config.toml
model = "image VQ-VAE"
translate = 0.06
bottleneck = "vq"
downsampling_factor = 4
encoder_drop_path = 0.2
loss = "mse"
decoder_blocks_per_level = 2
decoder_upsampling = "nearest_conv"
init = "lecun_normal"
steps = 9900
batch_size = 256
warmup_steps = 1980
weight_decay = 0.09
Rows from block 4 of the encoder, named by matrix and row number. Each number is 128 + 24 x the weight over its row's rms, rounded and kept within 0 to 255. All counts start at 0. Numbers have three digits each. After the name is the row's rms in percent of the matrix's.
# convs0: expand pointwise conv (encoder.blocks.4.convs.0.weight, 224x56x1x1), inputs 0-55
convs0.5 116:159081108108117092121137147088081171169131147151109174136112113129126135153123128112099107118143144129135154163087132128125136094146143158068131121156154124137102121122
convs0.6 087:186112120133119141129132133080118130117145102133176130151103143130133133153184171088118114124105103124093158143141145142101126123123104156154153133106121127126075153086
convs0.7 094:146140098167098105118153145093162173132147135126129091094175151170113153132109140123126135109151148155155127114105142114124124121148086112147168138146131177129144173117
convs0.8 109:121145119107126144140125108150121136129125149120087096121090095140111125174133156128113162067122145124105137092117116127144097179139113155117082116141136158191133102138
convs0.9 098:129172151149134150108102155144106113121142133104133113142100141111141177139185170106100128143117134145117127151127135170125086139175098174160106121169105114141125122117
convs0.10 090:171130123099156124128131109119110134151143130064130145086133111102136122131117131109146172135099129106115106104150103102136165110134134106095112165196113163148148140103
convs0.11 106:110107093165120124155101106162121122127157113142117129128086156123106188113172176143133116155176140097169107116126122150156112123117120119112107164117139131137098138094
convs0.12 114:113146112133094131093133143122096122121135152176140117094101072153129141136207110133109112107138122139129119098099140170115114090144130171138120122141116163103132102132
convs0.13 098:102160161165128142115116155093132124146123147147140116082100163139168155150157165140136154130144110127137131075177105131142183105102124117159131155134116099117122127123
convs0.14 092:117135156113086105143153123136155118099134097150108105147115114135094106159167159128131128119114142081147106139157123110126112096116108111127100147102140179146149173068
convs0.15 105:132166083167082095146107123110134147105139155142136111167113156117133118101148122148126174127126118179114100176131117163146153127104112154081112133153148152132127125116
convs0.16 098:111109146138108123162117133141171098127142080123163164123082128099157100165108104128157164128081119143115131069107089144121102096131155141129130146126127125153133114121
convs0.17 111:144107128151069158147173118159110114142151160117118146157129141167159130146125155143128164106150116150112111115147142133078107164097113154110099110172113118151144151114
convs0.18 111:160158136144147136102105092129126110158102103070129149096130084134114156097124151129152111124103153095113150072103106099118152125141112131097105148168130139148122157117
convs0.19 103:121135104110144158132153165137139142188118142101123158078147086164117104105101116112131105106168124134104106113159132144097158130132136160106114089162139159109124099130
convs0.20 100:136135109166104142091150114169144134123110115090128118156160109122127122124090087105138152143133130148142077099179141153116157102093132136140099079150109134095149109136
convs0.21 102:102141132118179150155143134122128100129158111157144088119134125114096140121160153146126148128112129161131095126099141104121145096139166186082100128187154112130096129134
convs0.22 100:118131133148085156127141178111144153142144107118077105136115142099145094116134155111126135146120107147067149140162138163130126107177151132124156126171126093127107103155
convs0.23 105:112140124143173128125143163103118170138100144154089104153084118106144123085148092128129149137114103111153151111116133156145120123145151113106099185141105174107140099106
convs0.24 102:108192148162138117157165129141131147149087097153165116097125105107153114147137127109082146140133114158095105134145126109125184137158141116142160159147154124120144109113
convs0.25 111:149156140125120108114157092108138118111156107130098118119118100122140145140089148102100101159108148102176135122140119098106105077109128123070162110150148144135080144100
convs0.26 098:098151125151144138141131127116107139108127080084131098159130085150098149102106119123170122103123118156124122147100153164157124086140133120092135152122145102090098083097
convs0.27 109:127140163175093127119127145141116171122136139141088166119101128062119096107110157130131150092137118121120137141140110106158102108098076126152097107106124129159141095117
convs0.28 105:124123140114151094131151115111109154108119109110148068128122125102151100111149115130095131156125094111172151103152186138084133170138150100138127130162156151095151136144
convs0.29 095:110098127143139095106093134103113141115112166173098112116096145155114107139166164132147154145153112127109105131105152136146097154156120181136173138125094153114162112103
convs0.30 089:133132106114117093136165154153091121139111100174116152121175155137147122102150077117104142141130133114147133098108153146117155119185139159159103089117154125099109144119
convs0.31 089:105114094106115145119116135091144128156177131115127140112142119074125140124123099101143124063134140159133092089158092132101144114103131121089085145167133110118153140135
convs0.32 101:122105102111118127189094111131134141137120117199107123115110122100138128109143175151090126109126136092113127116106136139146113135158150131087147146099148196142118130131
convs0.33 107:145179141118161131105115167085129090176086113102168126151141094110110147124162126097135120155131140113103119108110132107138145131124131145102127107101167124118100150080
convs0.34 104:122101141137091091141084142150140118117164137121111160157085114143133133116177122130119150131145160134169129144158161119114074142151128114125103135155165100158150146087
convs0.35 091:125121108174072115084137151115169150151117169096162151127124151137127153120147132178122125161158077162121119130158123119105116136110168120113114144154153155122132128131
convs0.36 117:083111124069134100145169121112090176099104133096147116130158131112135108176143142095126153133130114144124141187159138117145156123092138113099123124097122119132143113129
convs0.37 102:110122164141149130099130102131134112144147127121147093108139116085093075155129127133197128159114136112131101131160152128119119131091155135177118098096095156123115100146
convs0.38 100:123125159152120139139094141127118125124112118156093070156103127138107093127127142130130133100134134129104072124126152162160176124128091164141122076159157144141100129089
convs0.39 103:111141146134156118116103199121118074142134100085129143092118097090108144110135148122127118122108144139116076138113106107100123086122132173120130126123105160117087140120
convs0.40 095:116119160136116136127131156118125118125102123113120142079113128097100094156130187141105136107149169149117118084092153123146107135087153106123100090098187130119117108125
convs0.41 078:140103124100161122154162089108127116124120099097153155168141124174079154130121104149181111102126171110144101141143125111137138108156141131114143122142139134175131085111
convs0.42 106:146124093151129141113161152105180148157149097155160158088118139129124108139113112158164134136146104139172099099149115147092113139127153132148144151149101148106091167145
convs0.43 106:151110145141135116110151122096085141151109113121115065112104131076158115126157145127145142108138118093094115155107142151125130211155123130096137116128120131144127160132
convs0.44 095:142134130134138105152102086119101147156107144080154133126115125136119156147131151145129147156118164171172119104176114126081127164119143117121079150147112125163103119093
convs0.45 105:154157142161125108086177173135086156164102107124118108160126118118143096173136145108145146114124121138130177139123121088099139154129156142147115141134125118127114184136
convs0.46 091:130093065100102098125087148152089138106153107136116107116105131110113160148105157136144159142137170145118137167127147100132108114109088107089157136123167119136135113112
convs0.47 086:129122133153129105124110102144140074101102135112093168135142113166144110095162125164154147124114090157166109103139090120098146118118100122147090123073133145138099131121
convs0.48 114:076149113141116124126136132140115149115094146117166120169103168126148101174127170148119128155157095139160143130119128137131089149082126109172083161139111107134142127119
convs0.49 100:103103123192080097150132151141143156153171141131140183126116131126152119102130146110130171123129109149101140144136134127122168105105119166152113121076124136090130112125
convs0.50 097:101120108101165148157115105162123156118137111126110131118162179117137159130096160093155154157162135130146130097155123115131187173137113118133131154154103117170138108119
convs0.51 102:117087096104143170127136099142105122132144096167138120140143135101127131123087124119159130176178143169100133142179093112080116134098126104132118140116098104152135126127
convs0.52 109:161130105092109125197152123099103116107129149137108130177104137102156135176140136138109154129124162150116090119174154118141147117115147135154115098115108122106101119167
convs0.53 096:124124157134109077116106135131099089178134115090130156136097092113120127117118132144069153144129148147146144142174167181161173118122140148122134123136136109112134113128
convs0.54 106:065145111090154159143097165107140127123146094104152109099123146107143161144144127125114112162143091123124124109162117121117185154142141114137159130169123111172117147135
convs0.55 097:106126113138124159153102106122164094112143137086106107157104131143147098132171136087093132112131167156080117121145117145135134117162147152137128154116072131179132140112
convs0.56 095:139114129127129146130142130103149109149162126131109149089155103126085144098145129113129131127146135170104096132151139151101188114156134151062127095165159116099107093124
convs0.57 103:156148147098105133138125119098134103118111126101101135100135153071170108163192123096145116097135120089121134114102143145095134117133138119109160106086146124128155129087
convs0.58 097:112129163173077119135110080085115111130137129143112123127111109152119136127170127151157128089124177097153186111143110114122145122105106142125106142089163115118100120121
convs0.59 111:147162115156113113169094164133148127141137123142145153102128106132100098107118130087152143142089164084118093072145099130114165152124150124136123150163139138156126098155
convs0.60 094:147152141147161176139160155140129147101119133116093145136135139115141091131093122087114145096173114145117097081104102090163123152140093132128152081146109136156135132119
convs0.61 099:102089103095123072147151166092137142147090116129159145134145135139119153166144122080111128183147141131154108130126126140102170156160153113138149142138115136138149149102
convs0.62 105:094133131134142135160148118136119132122124161103105119152122129097129088123144099051141157137133172119139097130141154144171098125096116076155128134083117137125152101141
convs0.63 093:120119122107124101132124143101114136157108155071146134155148107102099102126109117071116108141131125128091064118108100120143151142154161133110124089147153169119116141090
convs0.64 092:127130128150132135130140112097123154135119098143125178124097145124150087132101130121076139137108100126100156138090144198093149128141131156138158081165115122153143115100
convs0.65 105:122122145104153175184124116131125142139135153145081144117102136123138150156147152150124123119134136112159153162154110136102143116102140098131077150145095087156090086102
convs0.66 117:187098101136114137115110168100138145121075155146146112147102144154090077140107105116140124129100125117103122105104093131140154135119138094129168136142155135121151164097
convs0.67 102:145140135088109138147142143139134101132144129092111152087119115156112098145131098156110140141153126118114150118213116145135114137101143175114098130096133149152074122118
convs0.68 099:138099113154083124137120160119162141154126157105151118139115124108105148117110177099099155133123085157118113123130132157124143117099152110115130119165137199090122154093
convs0.69 116:136209126095117161094123150105112162108113120128110102114132151098138125135117151131160149134151091128118085133171160157134128088145136138129133142154162102145098105128
convs0.70 091:115123105145096155128135103119113108118162129136120154145126126122121150115163139136112120151150110148113091197146108141157118139156111098099153160074141072145133095095
convs0.71 084:148125166149124151136129135143172168122112093150098065125117125124096107137160132132144162123113143147137164126100153145125117166125126085135098118078127108144077135146
convs0.72 091:113144100125129139115102083041114104151113125123147128155152114072150121105108135145127124117134095130117141140145109131130119141100137107110112117096121144184138130074
convs0.73 094:108122127142149142113116150103119130187111126150153183134118120132160111122121138145139153132122114090166162111094113117089185142118113152130116109135123113180093087149
convs0.74 098:140125163119101133167124157116138161088139149140102139145133126153114134104162133120126180090158135135140135132179173113077158142132141096110152160085116098117134118128
convs0.75 091:140141120119144111199136138144121126115201113129113140184106135116142139163153134129099127131128107151119106095124173152125126114100152119181135121094138091120130133143
convs0.76 090:095182127102161102126152084105098109143090112091093145131129147142127144144141168100117159126135148148145122113147140097107153163117152075124098119139122129149122126169
convs0.77 107:156129147148073128120142125104115156095140112153178109142125135118125146130146116097170145107110119146137155146087165134156167046113119122096127109146130131116140129134
convs0.78 084:151133108119130140113149121133136149122138106120148164113105134115108119130107126064134178080163143137145173142128143127102106121164137128157149129139080144196141143157
convs0.79 087:084082128164135112116128168064120107126103142142100145116102135129113056129125153111119135132134130119097177178138094126134145154119119119111122127147142103104138132130
convs0.80 088:088117102137132115131182149111152112135097168106137107143113140133092103138125151118114145139170095148100133100167118100130171130121143113114091128167177108105158154128
convs0.81 102:133107084153134119105100128171129132119092114118095156119070127105154118117159147132145179094132122142107135131117110160129149123092138167089146149100108162150161125148
convs0.82 099:121148131109148131133134081103080122095071137090155106164107149150144113136085162103111191100160146143156128116154126111098111118135112130134119102119110145138134142141
convs0.83 105:156123130134114139156134139143135105109096100144140149125128143117159147099134158121139184099158103147116126103096131119100096150082166109101112110109185100136084138156
convs0.84 108:126092112154122151172122129112130098100148105106179170116119119147131106106107125138154133175126124124116141090167118179121131115163137148158161101163144140125148171136
convs0.85 112:145129092149158103066152166119154157150138074076139121078119137123123100149112107140163127138143082128138109134160132144117109145157162114153142121121141134120142123113
convs0.86 129:135123156116111112106124115142133155136120138109115080169125093108128141131166113129137179090167089136157079097107152119124128143117091109147092077147115110150130106114
convs0.87 093:153165088160102103131124113112083117085102123073146118160115126124135140105133155135101126111146142100147100137123200103133139128139170139112153128120087122126105141119
convs0.88 116:131093111115139166169186100133102128107119158098121095149125146112132160143152107109118168175138139152156141131116102162092147126091124130083127141137132111152092119143
convs0.89 106:149138114134099151115146083144099142125137134135137098169103130120146133152126155155094125098136103120154141081122125113148103158124097077154124158099166118162138150074
convs0.90 105:128134102135153143114142102119082140201140155088153145127116144153130114125177136126115135152131129143143112095112138081121112132110107162113068152167099123141137148120
convs0.91 097:085117107136104113142129130112150158107089160082123143162110146114113141114119155137129144154146076160103177133126128113117159107152116108134107133180184120102141128109
convs0.92 099:145165166120127086134134155130142131110170107120133132149128124154141153116147134112114174117173189137160153149164167113113139160141112105109083084134124131109141145132
convs0.93 092:102101101111112095150108087115168124182106112118122137165128126146105114141115157112116058118118161131136119172142123158153152100167146160141126095145134114126117128133
convs0.94 084:101157076121138136099123128117122076131126125121087094120125119119118154121151102071112096121108164102096141197131135096119121152124157157154126156126108132140122135114
convs0.95 093:098142070102109116071119110166111148113097150128136123109149110141108092127107161150126127109107099088135123091137154141131140118084124165135138172152119155131119146095
convs0.96 101:111116157148116109145100186083111129121097113170129154147105104127109056161126126151167090102116139143081128149129092144118125116118128144129116151139122159123130119115
convs0.97 104:124096127128113102128103139144121101140136135134172086158150139128146049158089118106167164128142149145114124138129162145145165135125143162126173134124130116119169150148
convs0.98 106:166154114156132140115116113124126096145172105102089139112115104119129122118098083110087141156160175161100099089157159139129133163104164101140122116167133127131137118123
convs0.99 105:144089121144090114068128110128075142096119112104103138118158119124113117173107104096123100153172157129157143149121114134115094112126165141132126134162128112134140171099
convs0.100 100:113102115118136106129100096190152127120135171126099118115108139174145112115115169094127164126116147094128136125103118134142124136150113092095144099135139190084151142127
convs0.101 113:125138147157112108155121158097128143148142123155117122121155130129161120163158156134153173182151087163081108167107119136103159158120117156125152134117101082132112116133
convs0.102 105:114145119133121137188142118146182107102163107126113091107103111148106110135163142117160131117123117124136135105140142125117189119161152120070122179107115122143109102121
convs0.103 097:110108122135160127160202129126099148146133108158123167160089133152109116118118159123134113135157126153134151146112134127108097121125108118064141120141098106108179153114
convs0.104 082:155165147126095103129170131102126118141118108143160175142103132152110161091172117157136138168160132146112121121139133184139148157149118155127123110123149168105109101157
convs0.105 087:091132142114104136109104128137100108193129092090106124104119136126110146129142138135165134130157136179109161148126134102114138124110154140151082106157096150130142186104
convs0.106 100:117126119157146097128178091113132128152133121150136146136093122162096111159138123128152104112107146122180149134148124133127171100098132155089120101101099102083143103171
convs0.107 098:183072142137134134092139120136125131153195168152105177115156176077099133120138142129141121098122133116166132129116149144148129138148114135114146123112151129144114114136
convs0.108 105:095149079079120124099132145126137146152140099142136084112101119111083128146085140098072112102138104171126119141136121132120164159105167120117134150124152140142131106151
convs0.109 091:133167094177103126166134141134114108144141130131068126141141181143091140151125177093163140138151142142087147144124139102101136118131132115119161153102109156146121137151
convs0.110 108:135133129063128178121117111119127122131163133119105115142136131143110150126118103086094131159093126111123133163139139094095105125089162137099166121110136066139103141100
convs0.111 120:130140108118132147126117155096154128119150116106104073120107128140088131141134103126091136151137083114156098127097132109085143085089185109091148139118121138136096097117
convs0.112 091:157170141172121094144115144154137102150132108137156144153125137170131072139118119134114155095148166107145149067121121106144163113137102123146128153131151116142082143140
convs0.113 111:106104092117131118120140090095103120084149086082110120112141116113116144146124081112124137144153151127146106137170094159100085149172130156132122087130114138129114155150
convs0.114 103:158103137093152111137172143118096101113111112092124112103141132122119114149119106108115118122101176119139137111141148198137178104098150133099130102115156152094123092140
convs0.115 099:112138122152089121090111126137131145122150096099147144122132122102163155128160142159156160100120133120170182135122143132133060081115108134097128142085120131130136097151
convs0.116 086:142113155134127114164146188164148121113146136167123132156104107172136084132145095153125130122131124129098095121123107126155134136085101130102093139077143162119117128085
convs0.117 088:153124170122123111141171126144077102107153127109136116088104113151125124133144163098100156172151148107128131110169117111083128109104131164084132133101132119117135173151
convs0.118 096:100124123135131097136129132106102156146091167128099157150142157132101149120079167080148166123144155157140114101132128083148132135093144116090097118150149124153143094123
convs0.119 088:129083107113140137140160136107104191110131128141101127142138131106121102128115123139114136132154121143149167116127194136126154130126151057155110127067115126116117157128
convs0.120 092:096151130098113147125070116136091128129107130092095102147150153131148126107114117110102125130125136140145116143140134182122207141139113157146131131164149131150091098103
convs0.121 107:149099150113122099152109143126170180151082151116092145096090132153086102167143136097111129137110158141129166138128125139099123160120124093117138133165153130121156102120
convs0.122 096:112130156154077132162139131110122171117157111147098090146110155115136110165094134134086167133134139137124130157134170115154132160156124158096131148080110122133106088136
convs0.123 111:134123117123124109164117152155179124103129111155115154127125153145089152128085138145115164130115128137157077135101161154098110136155171145124151106195133139125110107144
convs0.124 090:124128088120130075157171135096158149126104144152127135151098098124168136185113116130162113099173170172121109137116122154105105141130134168117110142142142125122148137120
convs0.125 110:100139129182103149130097113129185115180125148112108137146134106107115100128096145116141127108162172127133100118150169109093153157136117144141103143133131154112079124104
convs0.126 082:113131119098108159134117140164103159143107160107128182137073130134124135151104146132111115098104149123112094174164134136097156108128087135121106111128111132109176126172
convs0.127 103:103133100143200120124107155111120112153126139129118170119120145136106111145126143134113141103146149139124154080150097050149164162147146152117082124137130119115134125138
convs0.128 095:184138165183089152133141137154119144120149143134084102105103122184103096141134111102160162121143157107145147131117138140118141112107146120100135142120101128104125141081
convs0.129 102:123123145163145205119146126118129126161130161093129098138133149169110149150128148127126123157166129161132164107114116106112104158134125093144081100086104125115101141118
convs0.130 101:118149151147126124173117143094121174113155100129166147174106140111126137135165091103128155188124142141146139167186120137127116133150119097150108127114149115129129098152
convs0.131 109:118112130138084096165140139107116126122091127109121146120158134124110078122104194115109146135134116114156157139130106131117144184108151099105103142125147069094125118104
convs0.132 100:116151089131136118121101097131138160113160135148112150158124132063125126168149137106133094126168141126137178116129141087152103112147098145178121153095149137153131104115
convs0.133 096:142095155143145139150104119118100116115124185143104136148108123130116146172162130111083110188152166104091120094138100113126113106148120157106103107119130165147106122148
convs0.134 108:119142128158063150133116139154128103150101099151159121104057127154142095108132128107104106113138132115112100088108143151103140123133165120140116149137092120151082113129
convs0.135 094:159120135180097145150093122119116163100149140126151101137115102157119150129162119144126108132151145126109182144112118169090160151138118088127098159094137145111142157091
convs0.136 113:133113128169141147096096119126105134127173129117075128107138128136087098116132134150121124102176149172161138138124173131082148104098150164166103129151115127100122131121
convs0.137 089:140073174128088119162156109159145170169123157122151144132110110119146126140137124117121137157134149157070134123123135123080090160138116151136143128131144141087133130165
convs0.138 099:092112096108136104158110140106152105136090131110154179171169127125170143131099136133128121131169145136119134167146092165117102166124125132143108140162116145167121150151
convs0.139 095:121098093161111131112151177114100152156153156146081132147143113148108139110153160090135161158132089122105090130140130155108134164098127100156146105163114124148110117110
convs0.140 090:103139131166156178119129142106106149135085154106132117175109146143130125106139170123137150159152120125121105146161130159107145120095123125095103126170155120141151114063
convs0.141 091:092123141176099122127154132118146105144158171102122148093146127132097124091116124098146124104155111178168116120132122110107146116101151143111108103176099128096115157166
convs0.142 104:124135128125141200101146135121162118164095127124128159128127132147146111135138126124154140120148133100144172079090155159049154106135138111096110131136120120120112111123
convs0.143 087:091097115165113123098133136097126143125146128157168166127116126121155124159115107109118150108118108096136140145129101152181154127124141143196127123111151109168096125082
convs0.144 096:165116139162119130172143170139127124091153111123127136147119135121119140160113117168190168096114140129155133132156116164137119132113116181106081133167143124131143139093
convs0.145 098:125110123175141126143166166135105145124102109107115117170138176152137097142096091094142135106113115125169146112060124116093165129121140113146140127093128103129126146111
convs0.146 088:064157170176162104135149127099137113128106137071089125100119161162141111125095130154127140132162092150129122142125107113161128133096138131119110142138121143128100103152
convs0.147 109:142131137103094131152153136173120158132173120127131111130098096098148132149138124156120128172094130119106139147169163181176127118105081140109109129123111154129090125103
convs0.148 092:108148094147128130155068118128149139170140123184133152114108136141138119117171158109174110111112113154119112140109122145061138137098139133097125154160155101135144127124
convs0.149 098:137122116127078126143136093111166134102142137174135102111158104140144139069113082118137133143133133116083094152141159133084112131140157120144131106133188135099123133126
convs0.150 087:107105136100110078141134085160145078127156131097121120123129120131132084103168165131113170157156101090148170094121112106114106119137100118121146152130120140152134149102
convs0.151 100:145137079140092090117101122147103132139147147135095138115109144074124084077119147076093119139139109127129130119077143132160089116117118099124127099133144156118137113111
convs0.152 108:076172144170186116127127149131147106117133128087161093140100115105119101122154127126131151147114124104096081132177143141142152160124133139152101132150146117112155108144
convs0.153 094:108162145157111135101103132090128104150121130115148141123116129104114125112150159158132154129161103168110125093144126109148124161134155152102095096180184140120079151112
convs0.154 080:122154107139134091168082146116193165149130134124117094145143125109133129129123136150108131138133116137126125117086138096142116152107111144141097128097133161102087191091
convs0.155 100:104134097121123087172124115121163115110102135101065155128137184132104112137091135114108144154160149133137128134151118115119160174118155118136130156180132111126124110160
convs0.156 107:067146131167118147123118112131099117121137160128141080146140113119106100082107132081124153142115146123154084110160098153169125123108142150086114132143125137146098130161
convs0.157 106:161152111125154140112129117115167148146112102068146078116125162155108096153087145159109112103120113133094146112164101090135149146142129101109137146128163159139143145112
convs0.158 096:138148108105129160156165094126118120145098116149092151115114146172129105155135098133092170149189121109121144146134163130137129161113089134124154105100116163130090153136
convs0.159 103:160109126089104063175107145111132180142128129140123176099111164123115100142098115124149134140123136151124157149106142146107171146164101110133142131127134116121142085135
convs0.160 113:090120134107128141155116130174075118142143118075108172154150114145154128111104130107107155133129137143125105136156171179146141117144095161106095142148107120138110153099
convs0.161 098:147107082062151120129110168134128163154078112156142138131142145148154128135107149140128172072074135136136119138111141139105178138151136145138135132137126133131119120154
convs0.162 080:114121157192127164108118144120143131103167125154168146179094144104098096135125136136147147138119118140125114130164098171111102097148150137144131093105136149111154098151
convs0.163 094:117157152165089148090103143134100148101124176123059113134150151100149138155117142107114116150136127087142115130083108124095120110108147118126096138084132115113115141106
convs0.164 100:100134119134149142131127133150120131094133098117146153176078122116146114191113133149108140098131105120087143149118114132099171090125125181117106098140125127113076113149
convs0.165 096:082143153137137152154122145112155076148131159075150107075125124159108139102133127131115136158142123145150088101165121133154135154126165100132103110166115152101119133150
convs0.166 102:114165141138117131128157104115113103176146194110103139171096135138153118160128135091071133120163120139142097119139143138105152152104132159093139102134165112121132120143
convs0.167 093:129102151120100122118131138098125108135126157061129088139090128140110123128103122116145172107166141179114108133174138105130127105121153134095104114186151118104103144117
convs0.168 106:147084122089063136128121134118128102146118126120134170126149096110124138161134102126080136144126144142147129164124133161149151147168141126149117096157105092095128104078
convs0.169 109:129159168166090118135134181115088124112152138139148122069110102142157104150125146156094130170144134092139149095122103122148124138113139145151119130154143095094100140138
convs0.170 100:114134103160126118145112148131123164105155085117119114115104153074091111120117100134060107148099150128120126138093156122171141101134127111129118099136127143131099107181
convs0.171 093:126132116111085085145070116113117083171111147124134174150127110115151094116134140136151114169145135118109159130084157143107124177131123097112137131144123127110157156106
convs0.172 106:153127079173100123123111148119142146149120076139150124157132146101111122137175071151153081141127117116127135141135114108118109103152150136119138144130105185168121110143
convs0.173 097:098139161165104135153122145111148087158150138100137128077147151150102150098134113136140139138156135172147089075167102111130120146119163143118090116162119142117113124146
convs0.174 099:135155084138120147173092138130134139151099138115098142165156126132157165148121148103096126149142172098121158182113143140131144166150153129127124125142155129106074152133
convs0.175 106:119168136162148144147136102110158141106085134121097144139120111107116136113140099087111161152129154067117076108109129144118124126111120140170075147165102139106117121118
convs0.176 094:126104109150134163083118082093136101148129107121104129112141118121113185122131129143129163146110160106165131142110105124145092169164143149116110144120129074149155107097
convs0.177 113:161119105172130159106104169093146152118145167147106121115078159138170111121135129132132173136137100121112168169118135143134107067126135133111138133110114154114156127113
convs0.178 095:077114157140149111154129121152083114103174167128146133108123128149164138133167113132161146141118175107174145131117128158169102115123120153124081153133116119109150150121
convs0.179 096:134181140136150166098122111112137167180085144114077102133147116123121147147150153099141140168143147143126112101089136145121124108093118130126115146110089151122085105118
convs0.180 102:101134118167094128113097119131131142144147167157094115122139169203151110135135125147127136154151088129144110120131150110069175124133125135149123159099111109115132105105
convs0.181 100:129099133136112091130130172101098153086139167180121154133141112126135158164134110066124113104138159130157099153096126132099156134097148119134120095124168116137128135143
convs0.182 093:156121166140111137143105114115175150119151117112169138154124120131171156191149086136104189136135139106147172120126108117131105103115124159088124102141131131130138148128
convs0.183 090:128123075148140158134124132181122143095105082102148125120088100104148129123143173136099157088087149081120125124132104105109118138124108130156107126108147131110133091101
convs0.184 108:147144127153059140137092159113101127162107125113148128163110111126104146131102134161136087155172153140098148092153099109136108145120141146129090134178142113108116133114
convs0.185 104:158147129138131111162150128125114128125131148120095094069127118087134124144105163076142164105152199157106116116114099123129140124096158137122114120141154142086132123140
convs0.186 096:094110103127140126142162142109176127152102141165110116132112132092108112144116141104154160119094158067153115128106108150119129125114125137115116183168157126091164144119
convs0.187 111:159150147136079151140119158088092197166120137159144177135128090128131135124142146105106160146127133140167163084133116120100117139152127139124136112127116118142134166128
convs0.188 094:082126132144133141087158139128062102141116141107106126128136115123094134101145149145097175131139103128140064132114115141114162139146157157109094105144106099128152098138
convs0.189 108:124127147151072128138129120150105131165099153122114109139134157141096149153130150113128099101185163130186111125118152122080163139104127151129128129107155139139114154081
convs0.190 101:103127141120090091134138147122115121127093111083136093150106148134085125135135125087146147178151125133160116074136122141118104163119128089108145096097127098095154105149
convs0.191 102:123159131112097167166165118132123139174087142139125135148116136112128124157145179080124111137125124162167140106083132110138081150127140101140124100136093152123101152147
convs0.192 093:167111102128092121150143078168110148150161102153113126095140093128100103160141148098103152118085153083134122110129138118157152170120113101114161123109130136112100122143
convs0.193 114:122124104162112146146114083128124142129131162091154165097111101100110098199126112107137104152159130115112078108114091127129135150130107141158114139145100088155121138128
convs0.194 112:096133118100071121134120163120109151127103118126148128138116135148146150162124127142135104105158141145152125135100112174152150103137070175108110174160103091153116148124
convs0.195 088:116104086129147103149162169115140146143138125143142137137129164118143131191132143137118078110141175131159145117160096095106138111161159161120136107136134158139136176143
convs0.196 101:115126095149148108164112157153118198117092139138136138141086148164152101142118161085136146156134142101143111141145117127143137163120116081134143139159141086147138103143
convs0.197 087:177133097147158181143134133134135146145142127155090120112104120105117092142173137131148157115147131097099117123130139106141165112155111128143169134094155137142058120126
convs0.198 103:139142117123099126156146124105106128153157141108128110106098148168135138168138144132115148097167128130152087118200156092128102123158165124140120107131175141154127090135
convs0.199 105:131138176151119134134116173102137127124134112148156127095127143141128074096144150173154109095147119085120131089143151139167093137102136134132072138092121140126122133091
convs0.200 097:115150120125113132141087155070131140115126157121125155165096141097163182099136127116109148123156184076170143135147120129119120145124128118130101133159133148121122172130
convs0.201 096:130171165140095130136113154096118161188140130136107126077155136136149133139132141099132161110126146138161112110151134148138101116136144098166147120165136200122139123129
convs0.202 089:071156134131090162132143106167128202159079136165106126138107117125130115122138111134155154178143124108120139138138142111154162127125098122116136167109144149132116137134
convs0.203 102:110133087100155130125145167092081158125079128120152131095174092154124095110157144133122155117127133112107093114133157135134132120177117151138117130145131160106162151098
convs0.204 107:123182124153142133123123148123155172117124132080131148102100129083125115138113115139158089080116136081137095113157176131132139082120113147153117129116136115146173118137
convs0.205 101:142097100155157156113075117093143131120082135115176119113150099144091124115121141170100122155159150137113129119117135112116134115134091150158125140123154186106100120101
convs0.206 106:141166148146152122124104170096176141159114132115114131102153094142139136142111184146082109132135123161086131101131102088115159143116161128151154116144142153089125136128
convs0.207 103:133175139151123145108102159124100116143123139130093107078103147099173099111115141092124152139124105103124109121096086132151139102149119126106118130109125157166090153077
convs0.208 106:125134109115164162150193174070103148109107149138101109098111119108127118148172147109127134133153155128076138159129116140097147122121099106117143131106113106122148109115
convs0.209 105:093121143171116117105124144162154119148128146129105124122105145090127126167109159122066081159138083121112132120102129136133130174153099128155172108103140142163141120116
convs0.210 089:135140140071141132152134154121069105114112138126111144186105126098145157106102114133155111090121122164146114143155167168135141118160147153157134114163138117160128127153
convs0.211 097:183120117120135132133071115138146090171141109092114125120150143157105153085156177140125106116133111132109096106138110118121112093174125103119129118150168129102104115108
convs0.212 089:127173154115114138139137126150135105129152124157101123136112124130090114140105143162121136143163154114125157111085150093164080111122096132165091175125108137126071112148
convs0.213 093:122093112109098120126152132119116148198143139171151127127127135094139151139143087138094149094115154118164156122128131100103171136123123147122116177133131100110093091156
convs0.214 104:117100117126120122119126084126104122146153171132153141144119098135144149114154115156145202102139125174103160145119157113126166135121129135157105134104131090071144128156
convs0.215 104:178141117104155170128156184114130147133144110138105152124108117119126099123093106158102108129120092174080125115156130143106165112091144141114140126140144128123081153107
convs0.216 093:119120141114135136181100117121084125090151100107119100133148094137146145162140073110145096125102142119138136135131174089127102143084137084128118131158079109136134137119
convs0.217 102:121163151146125160128116114127117119173148146120120147119145112152108150173127192115125119099157121176115151111113152130178140147127090178153137092125150116150158119139
convs0.218 112:123143091101118181138136130108148133159111121167140147128119092076132130125111155128085141102099102143107138124095119120166129116150143147054117139136126144155143115088
convs0.219 101:115137088081148152115120159102096095161102113129152100140126094117085124163178157142125143139125148154146098117124161127149153162099119173114140120154116126141112161124
convs0.220 093:108062088099072144123129109156121123097146119110109152106142102125145130151090146104110103150155158122096146124141103116119132140109143143095127096126103107138147184125
convs0.221 107:135143119158115132108143110146134148140146124108126108128147152160103146169157082136122092184181153157136141128097132097122174117153141144113124131149153138085113124077
convs0.222 094:112163130112099083102134146117110153136154178157099127151126100206127129148141146129145116081151102142155124135151102149118146140157104085145132106124112130138145144142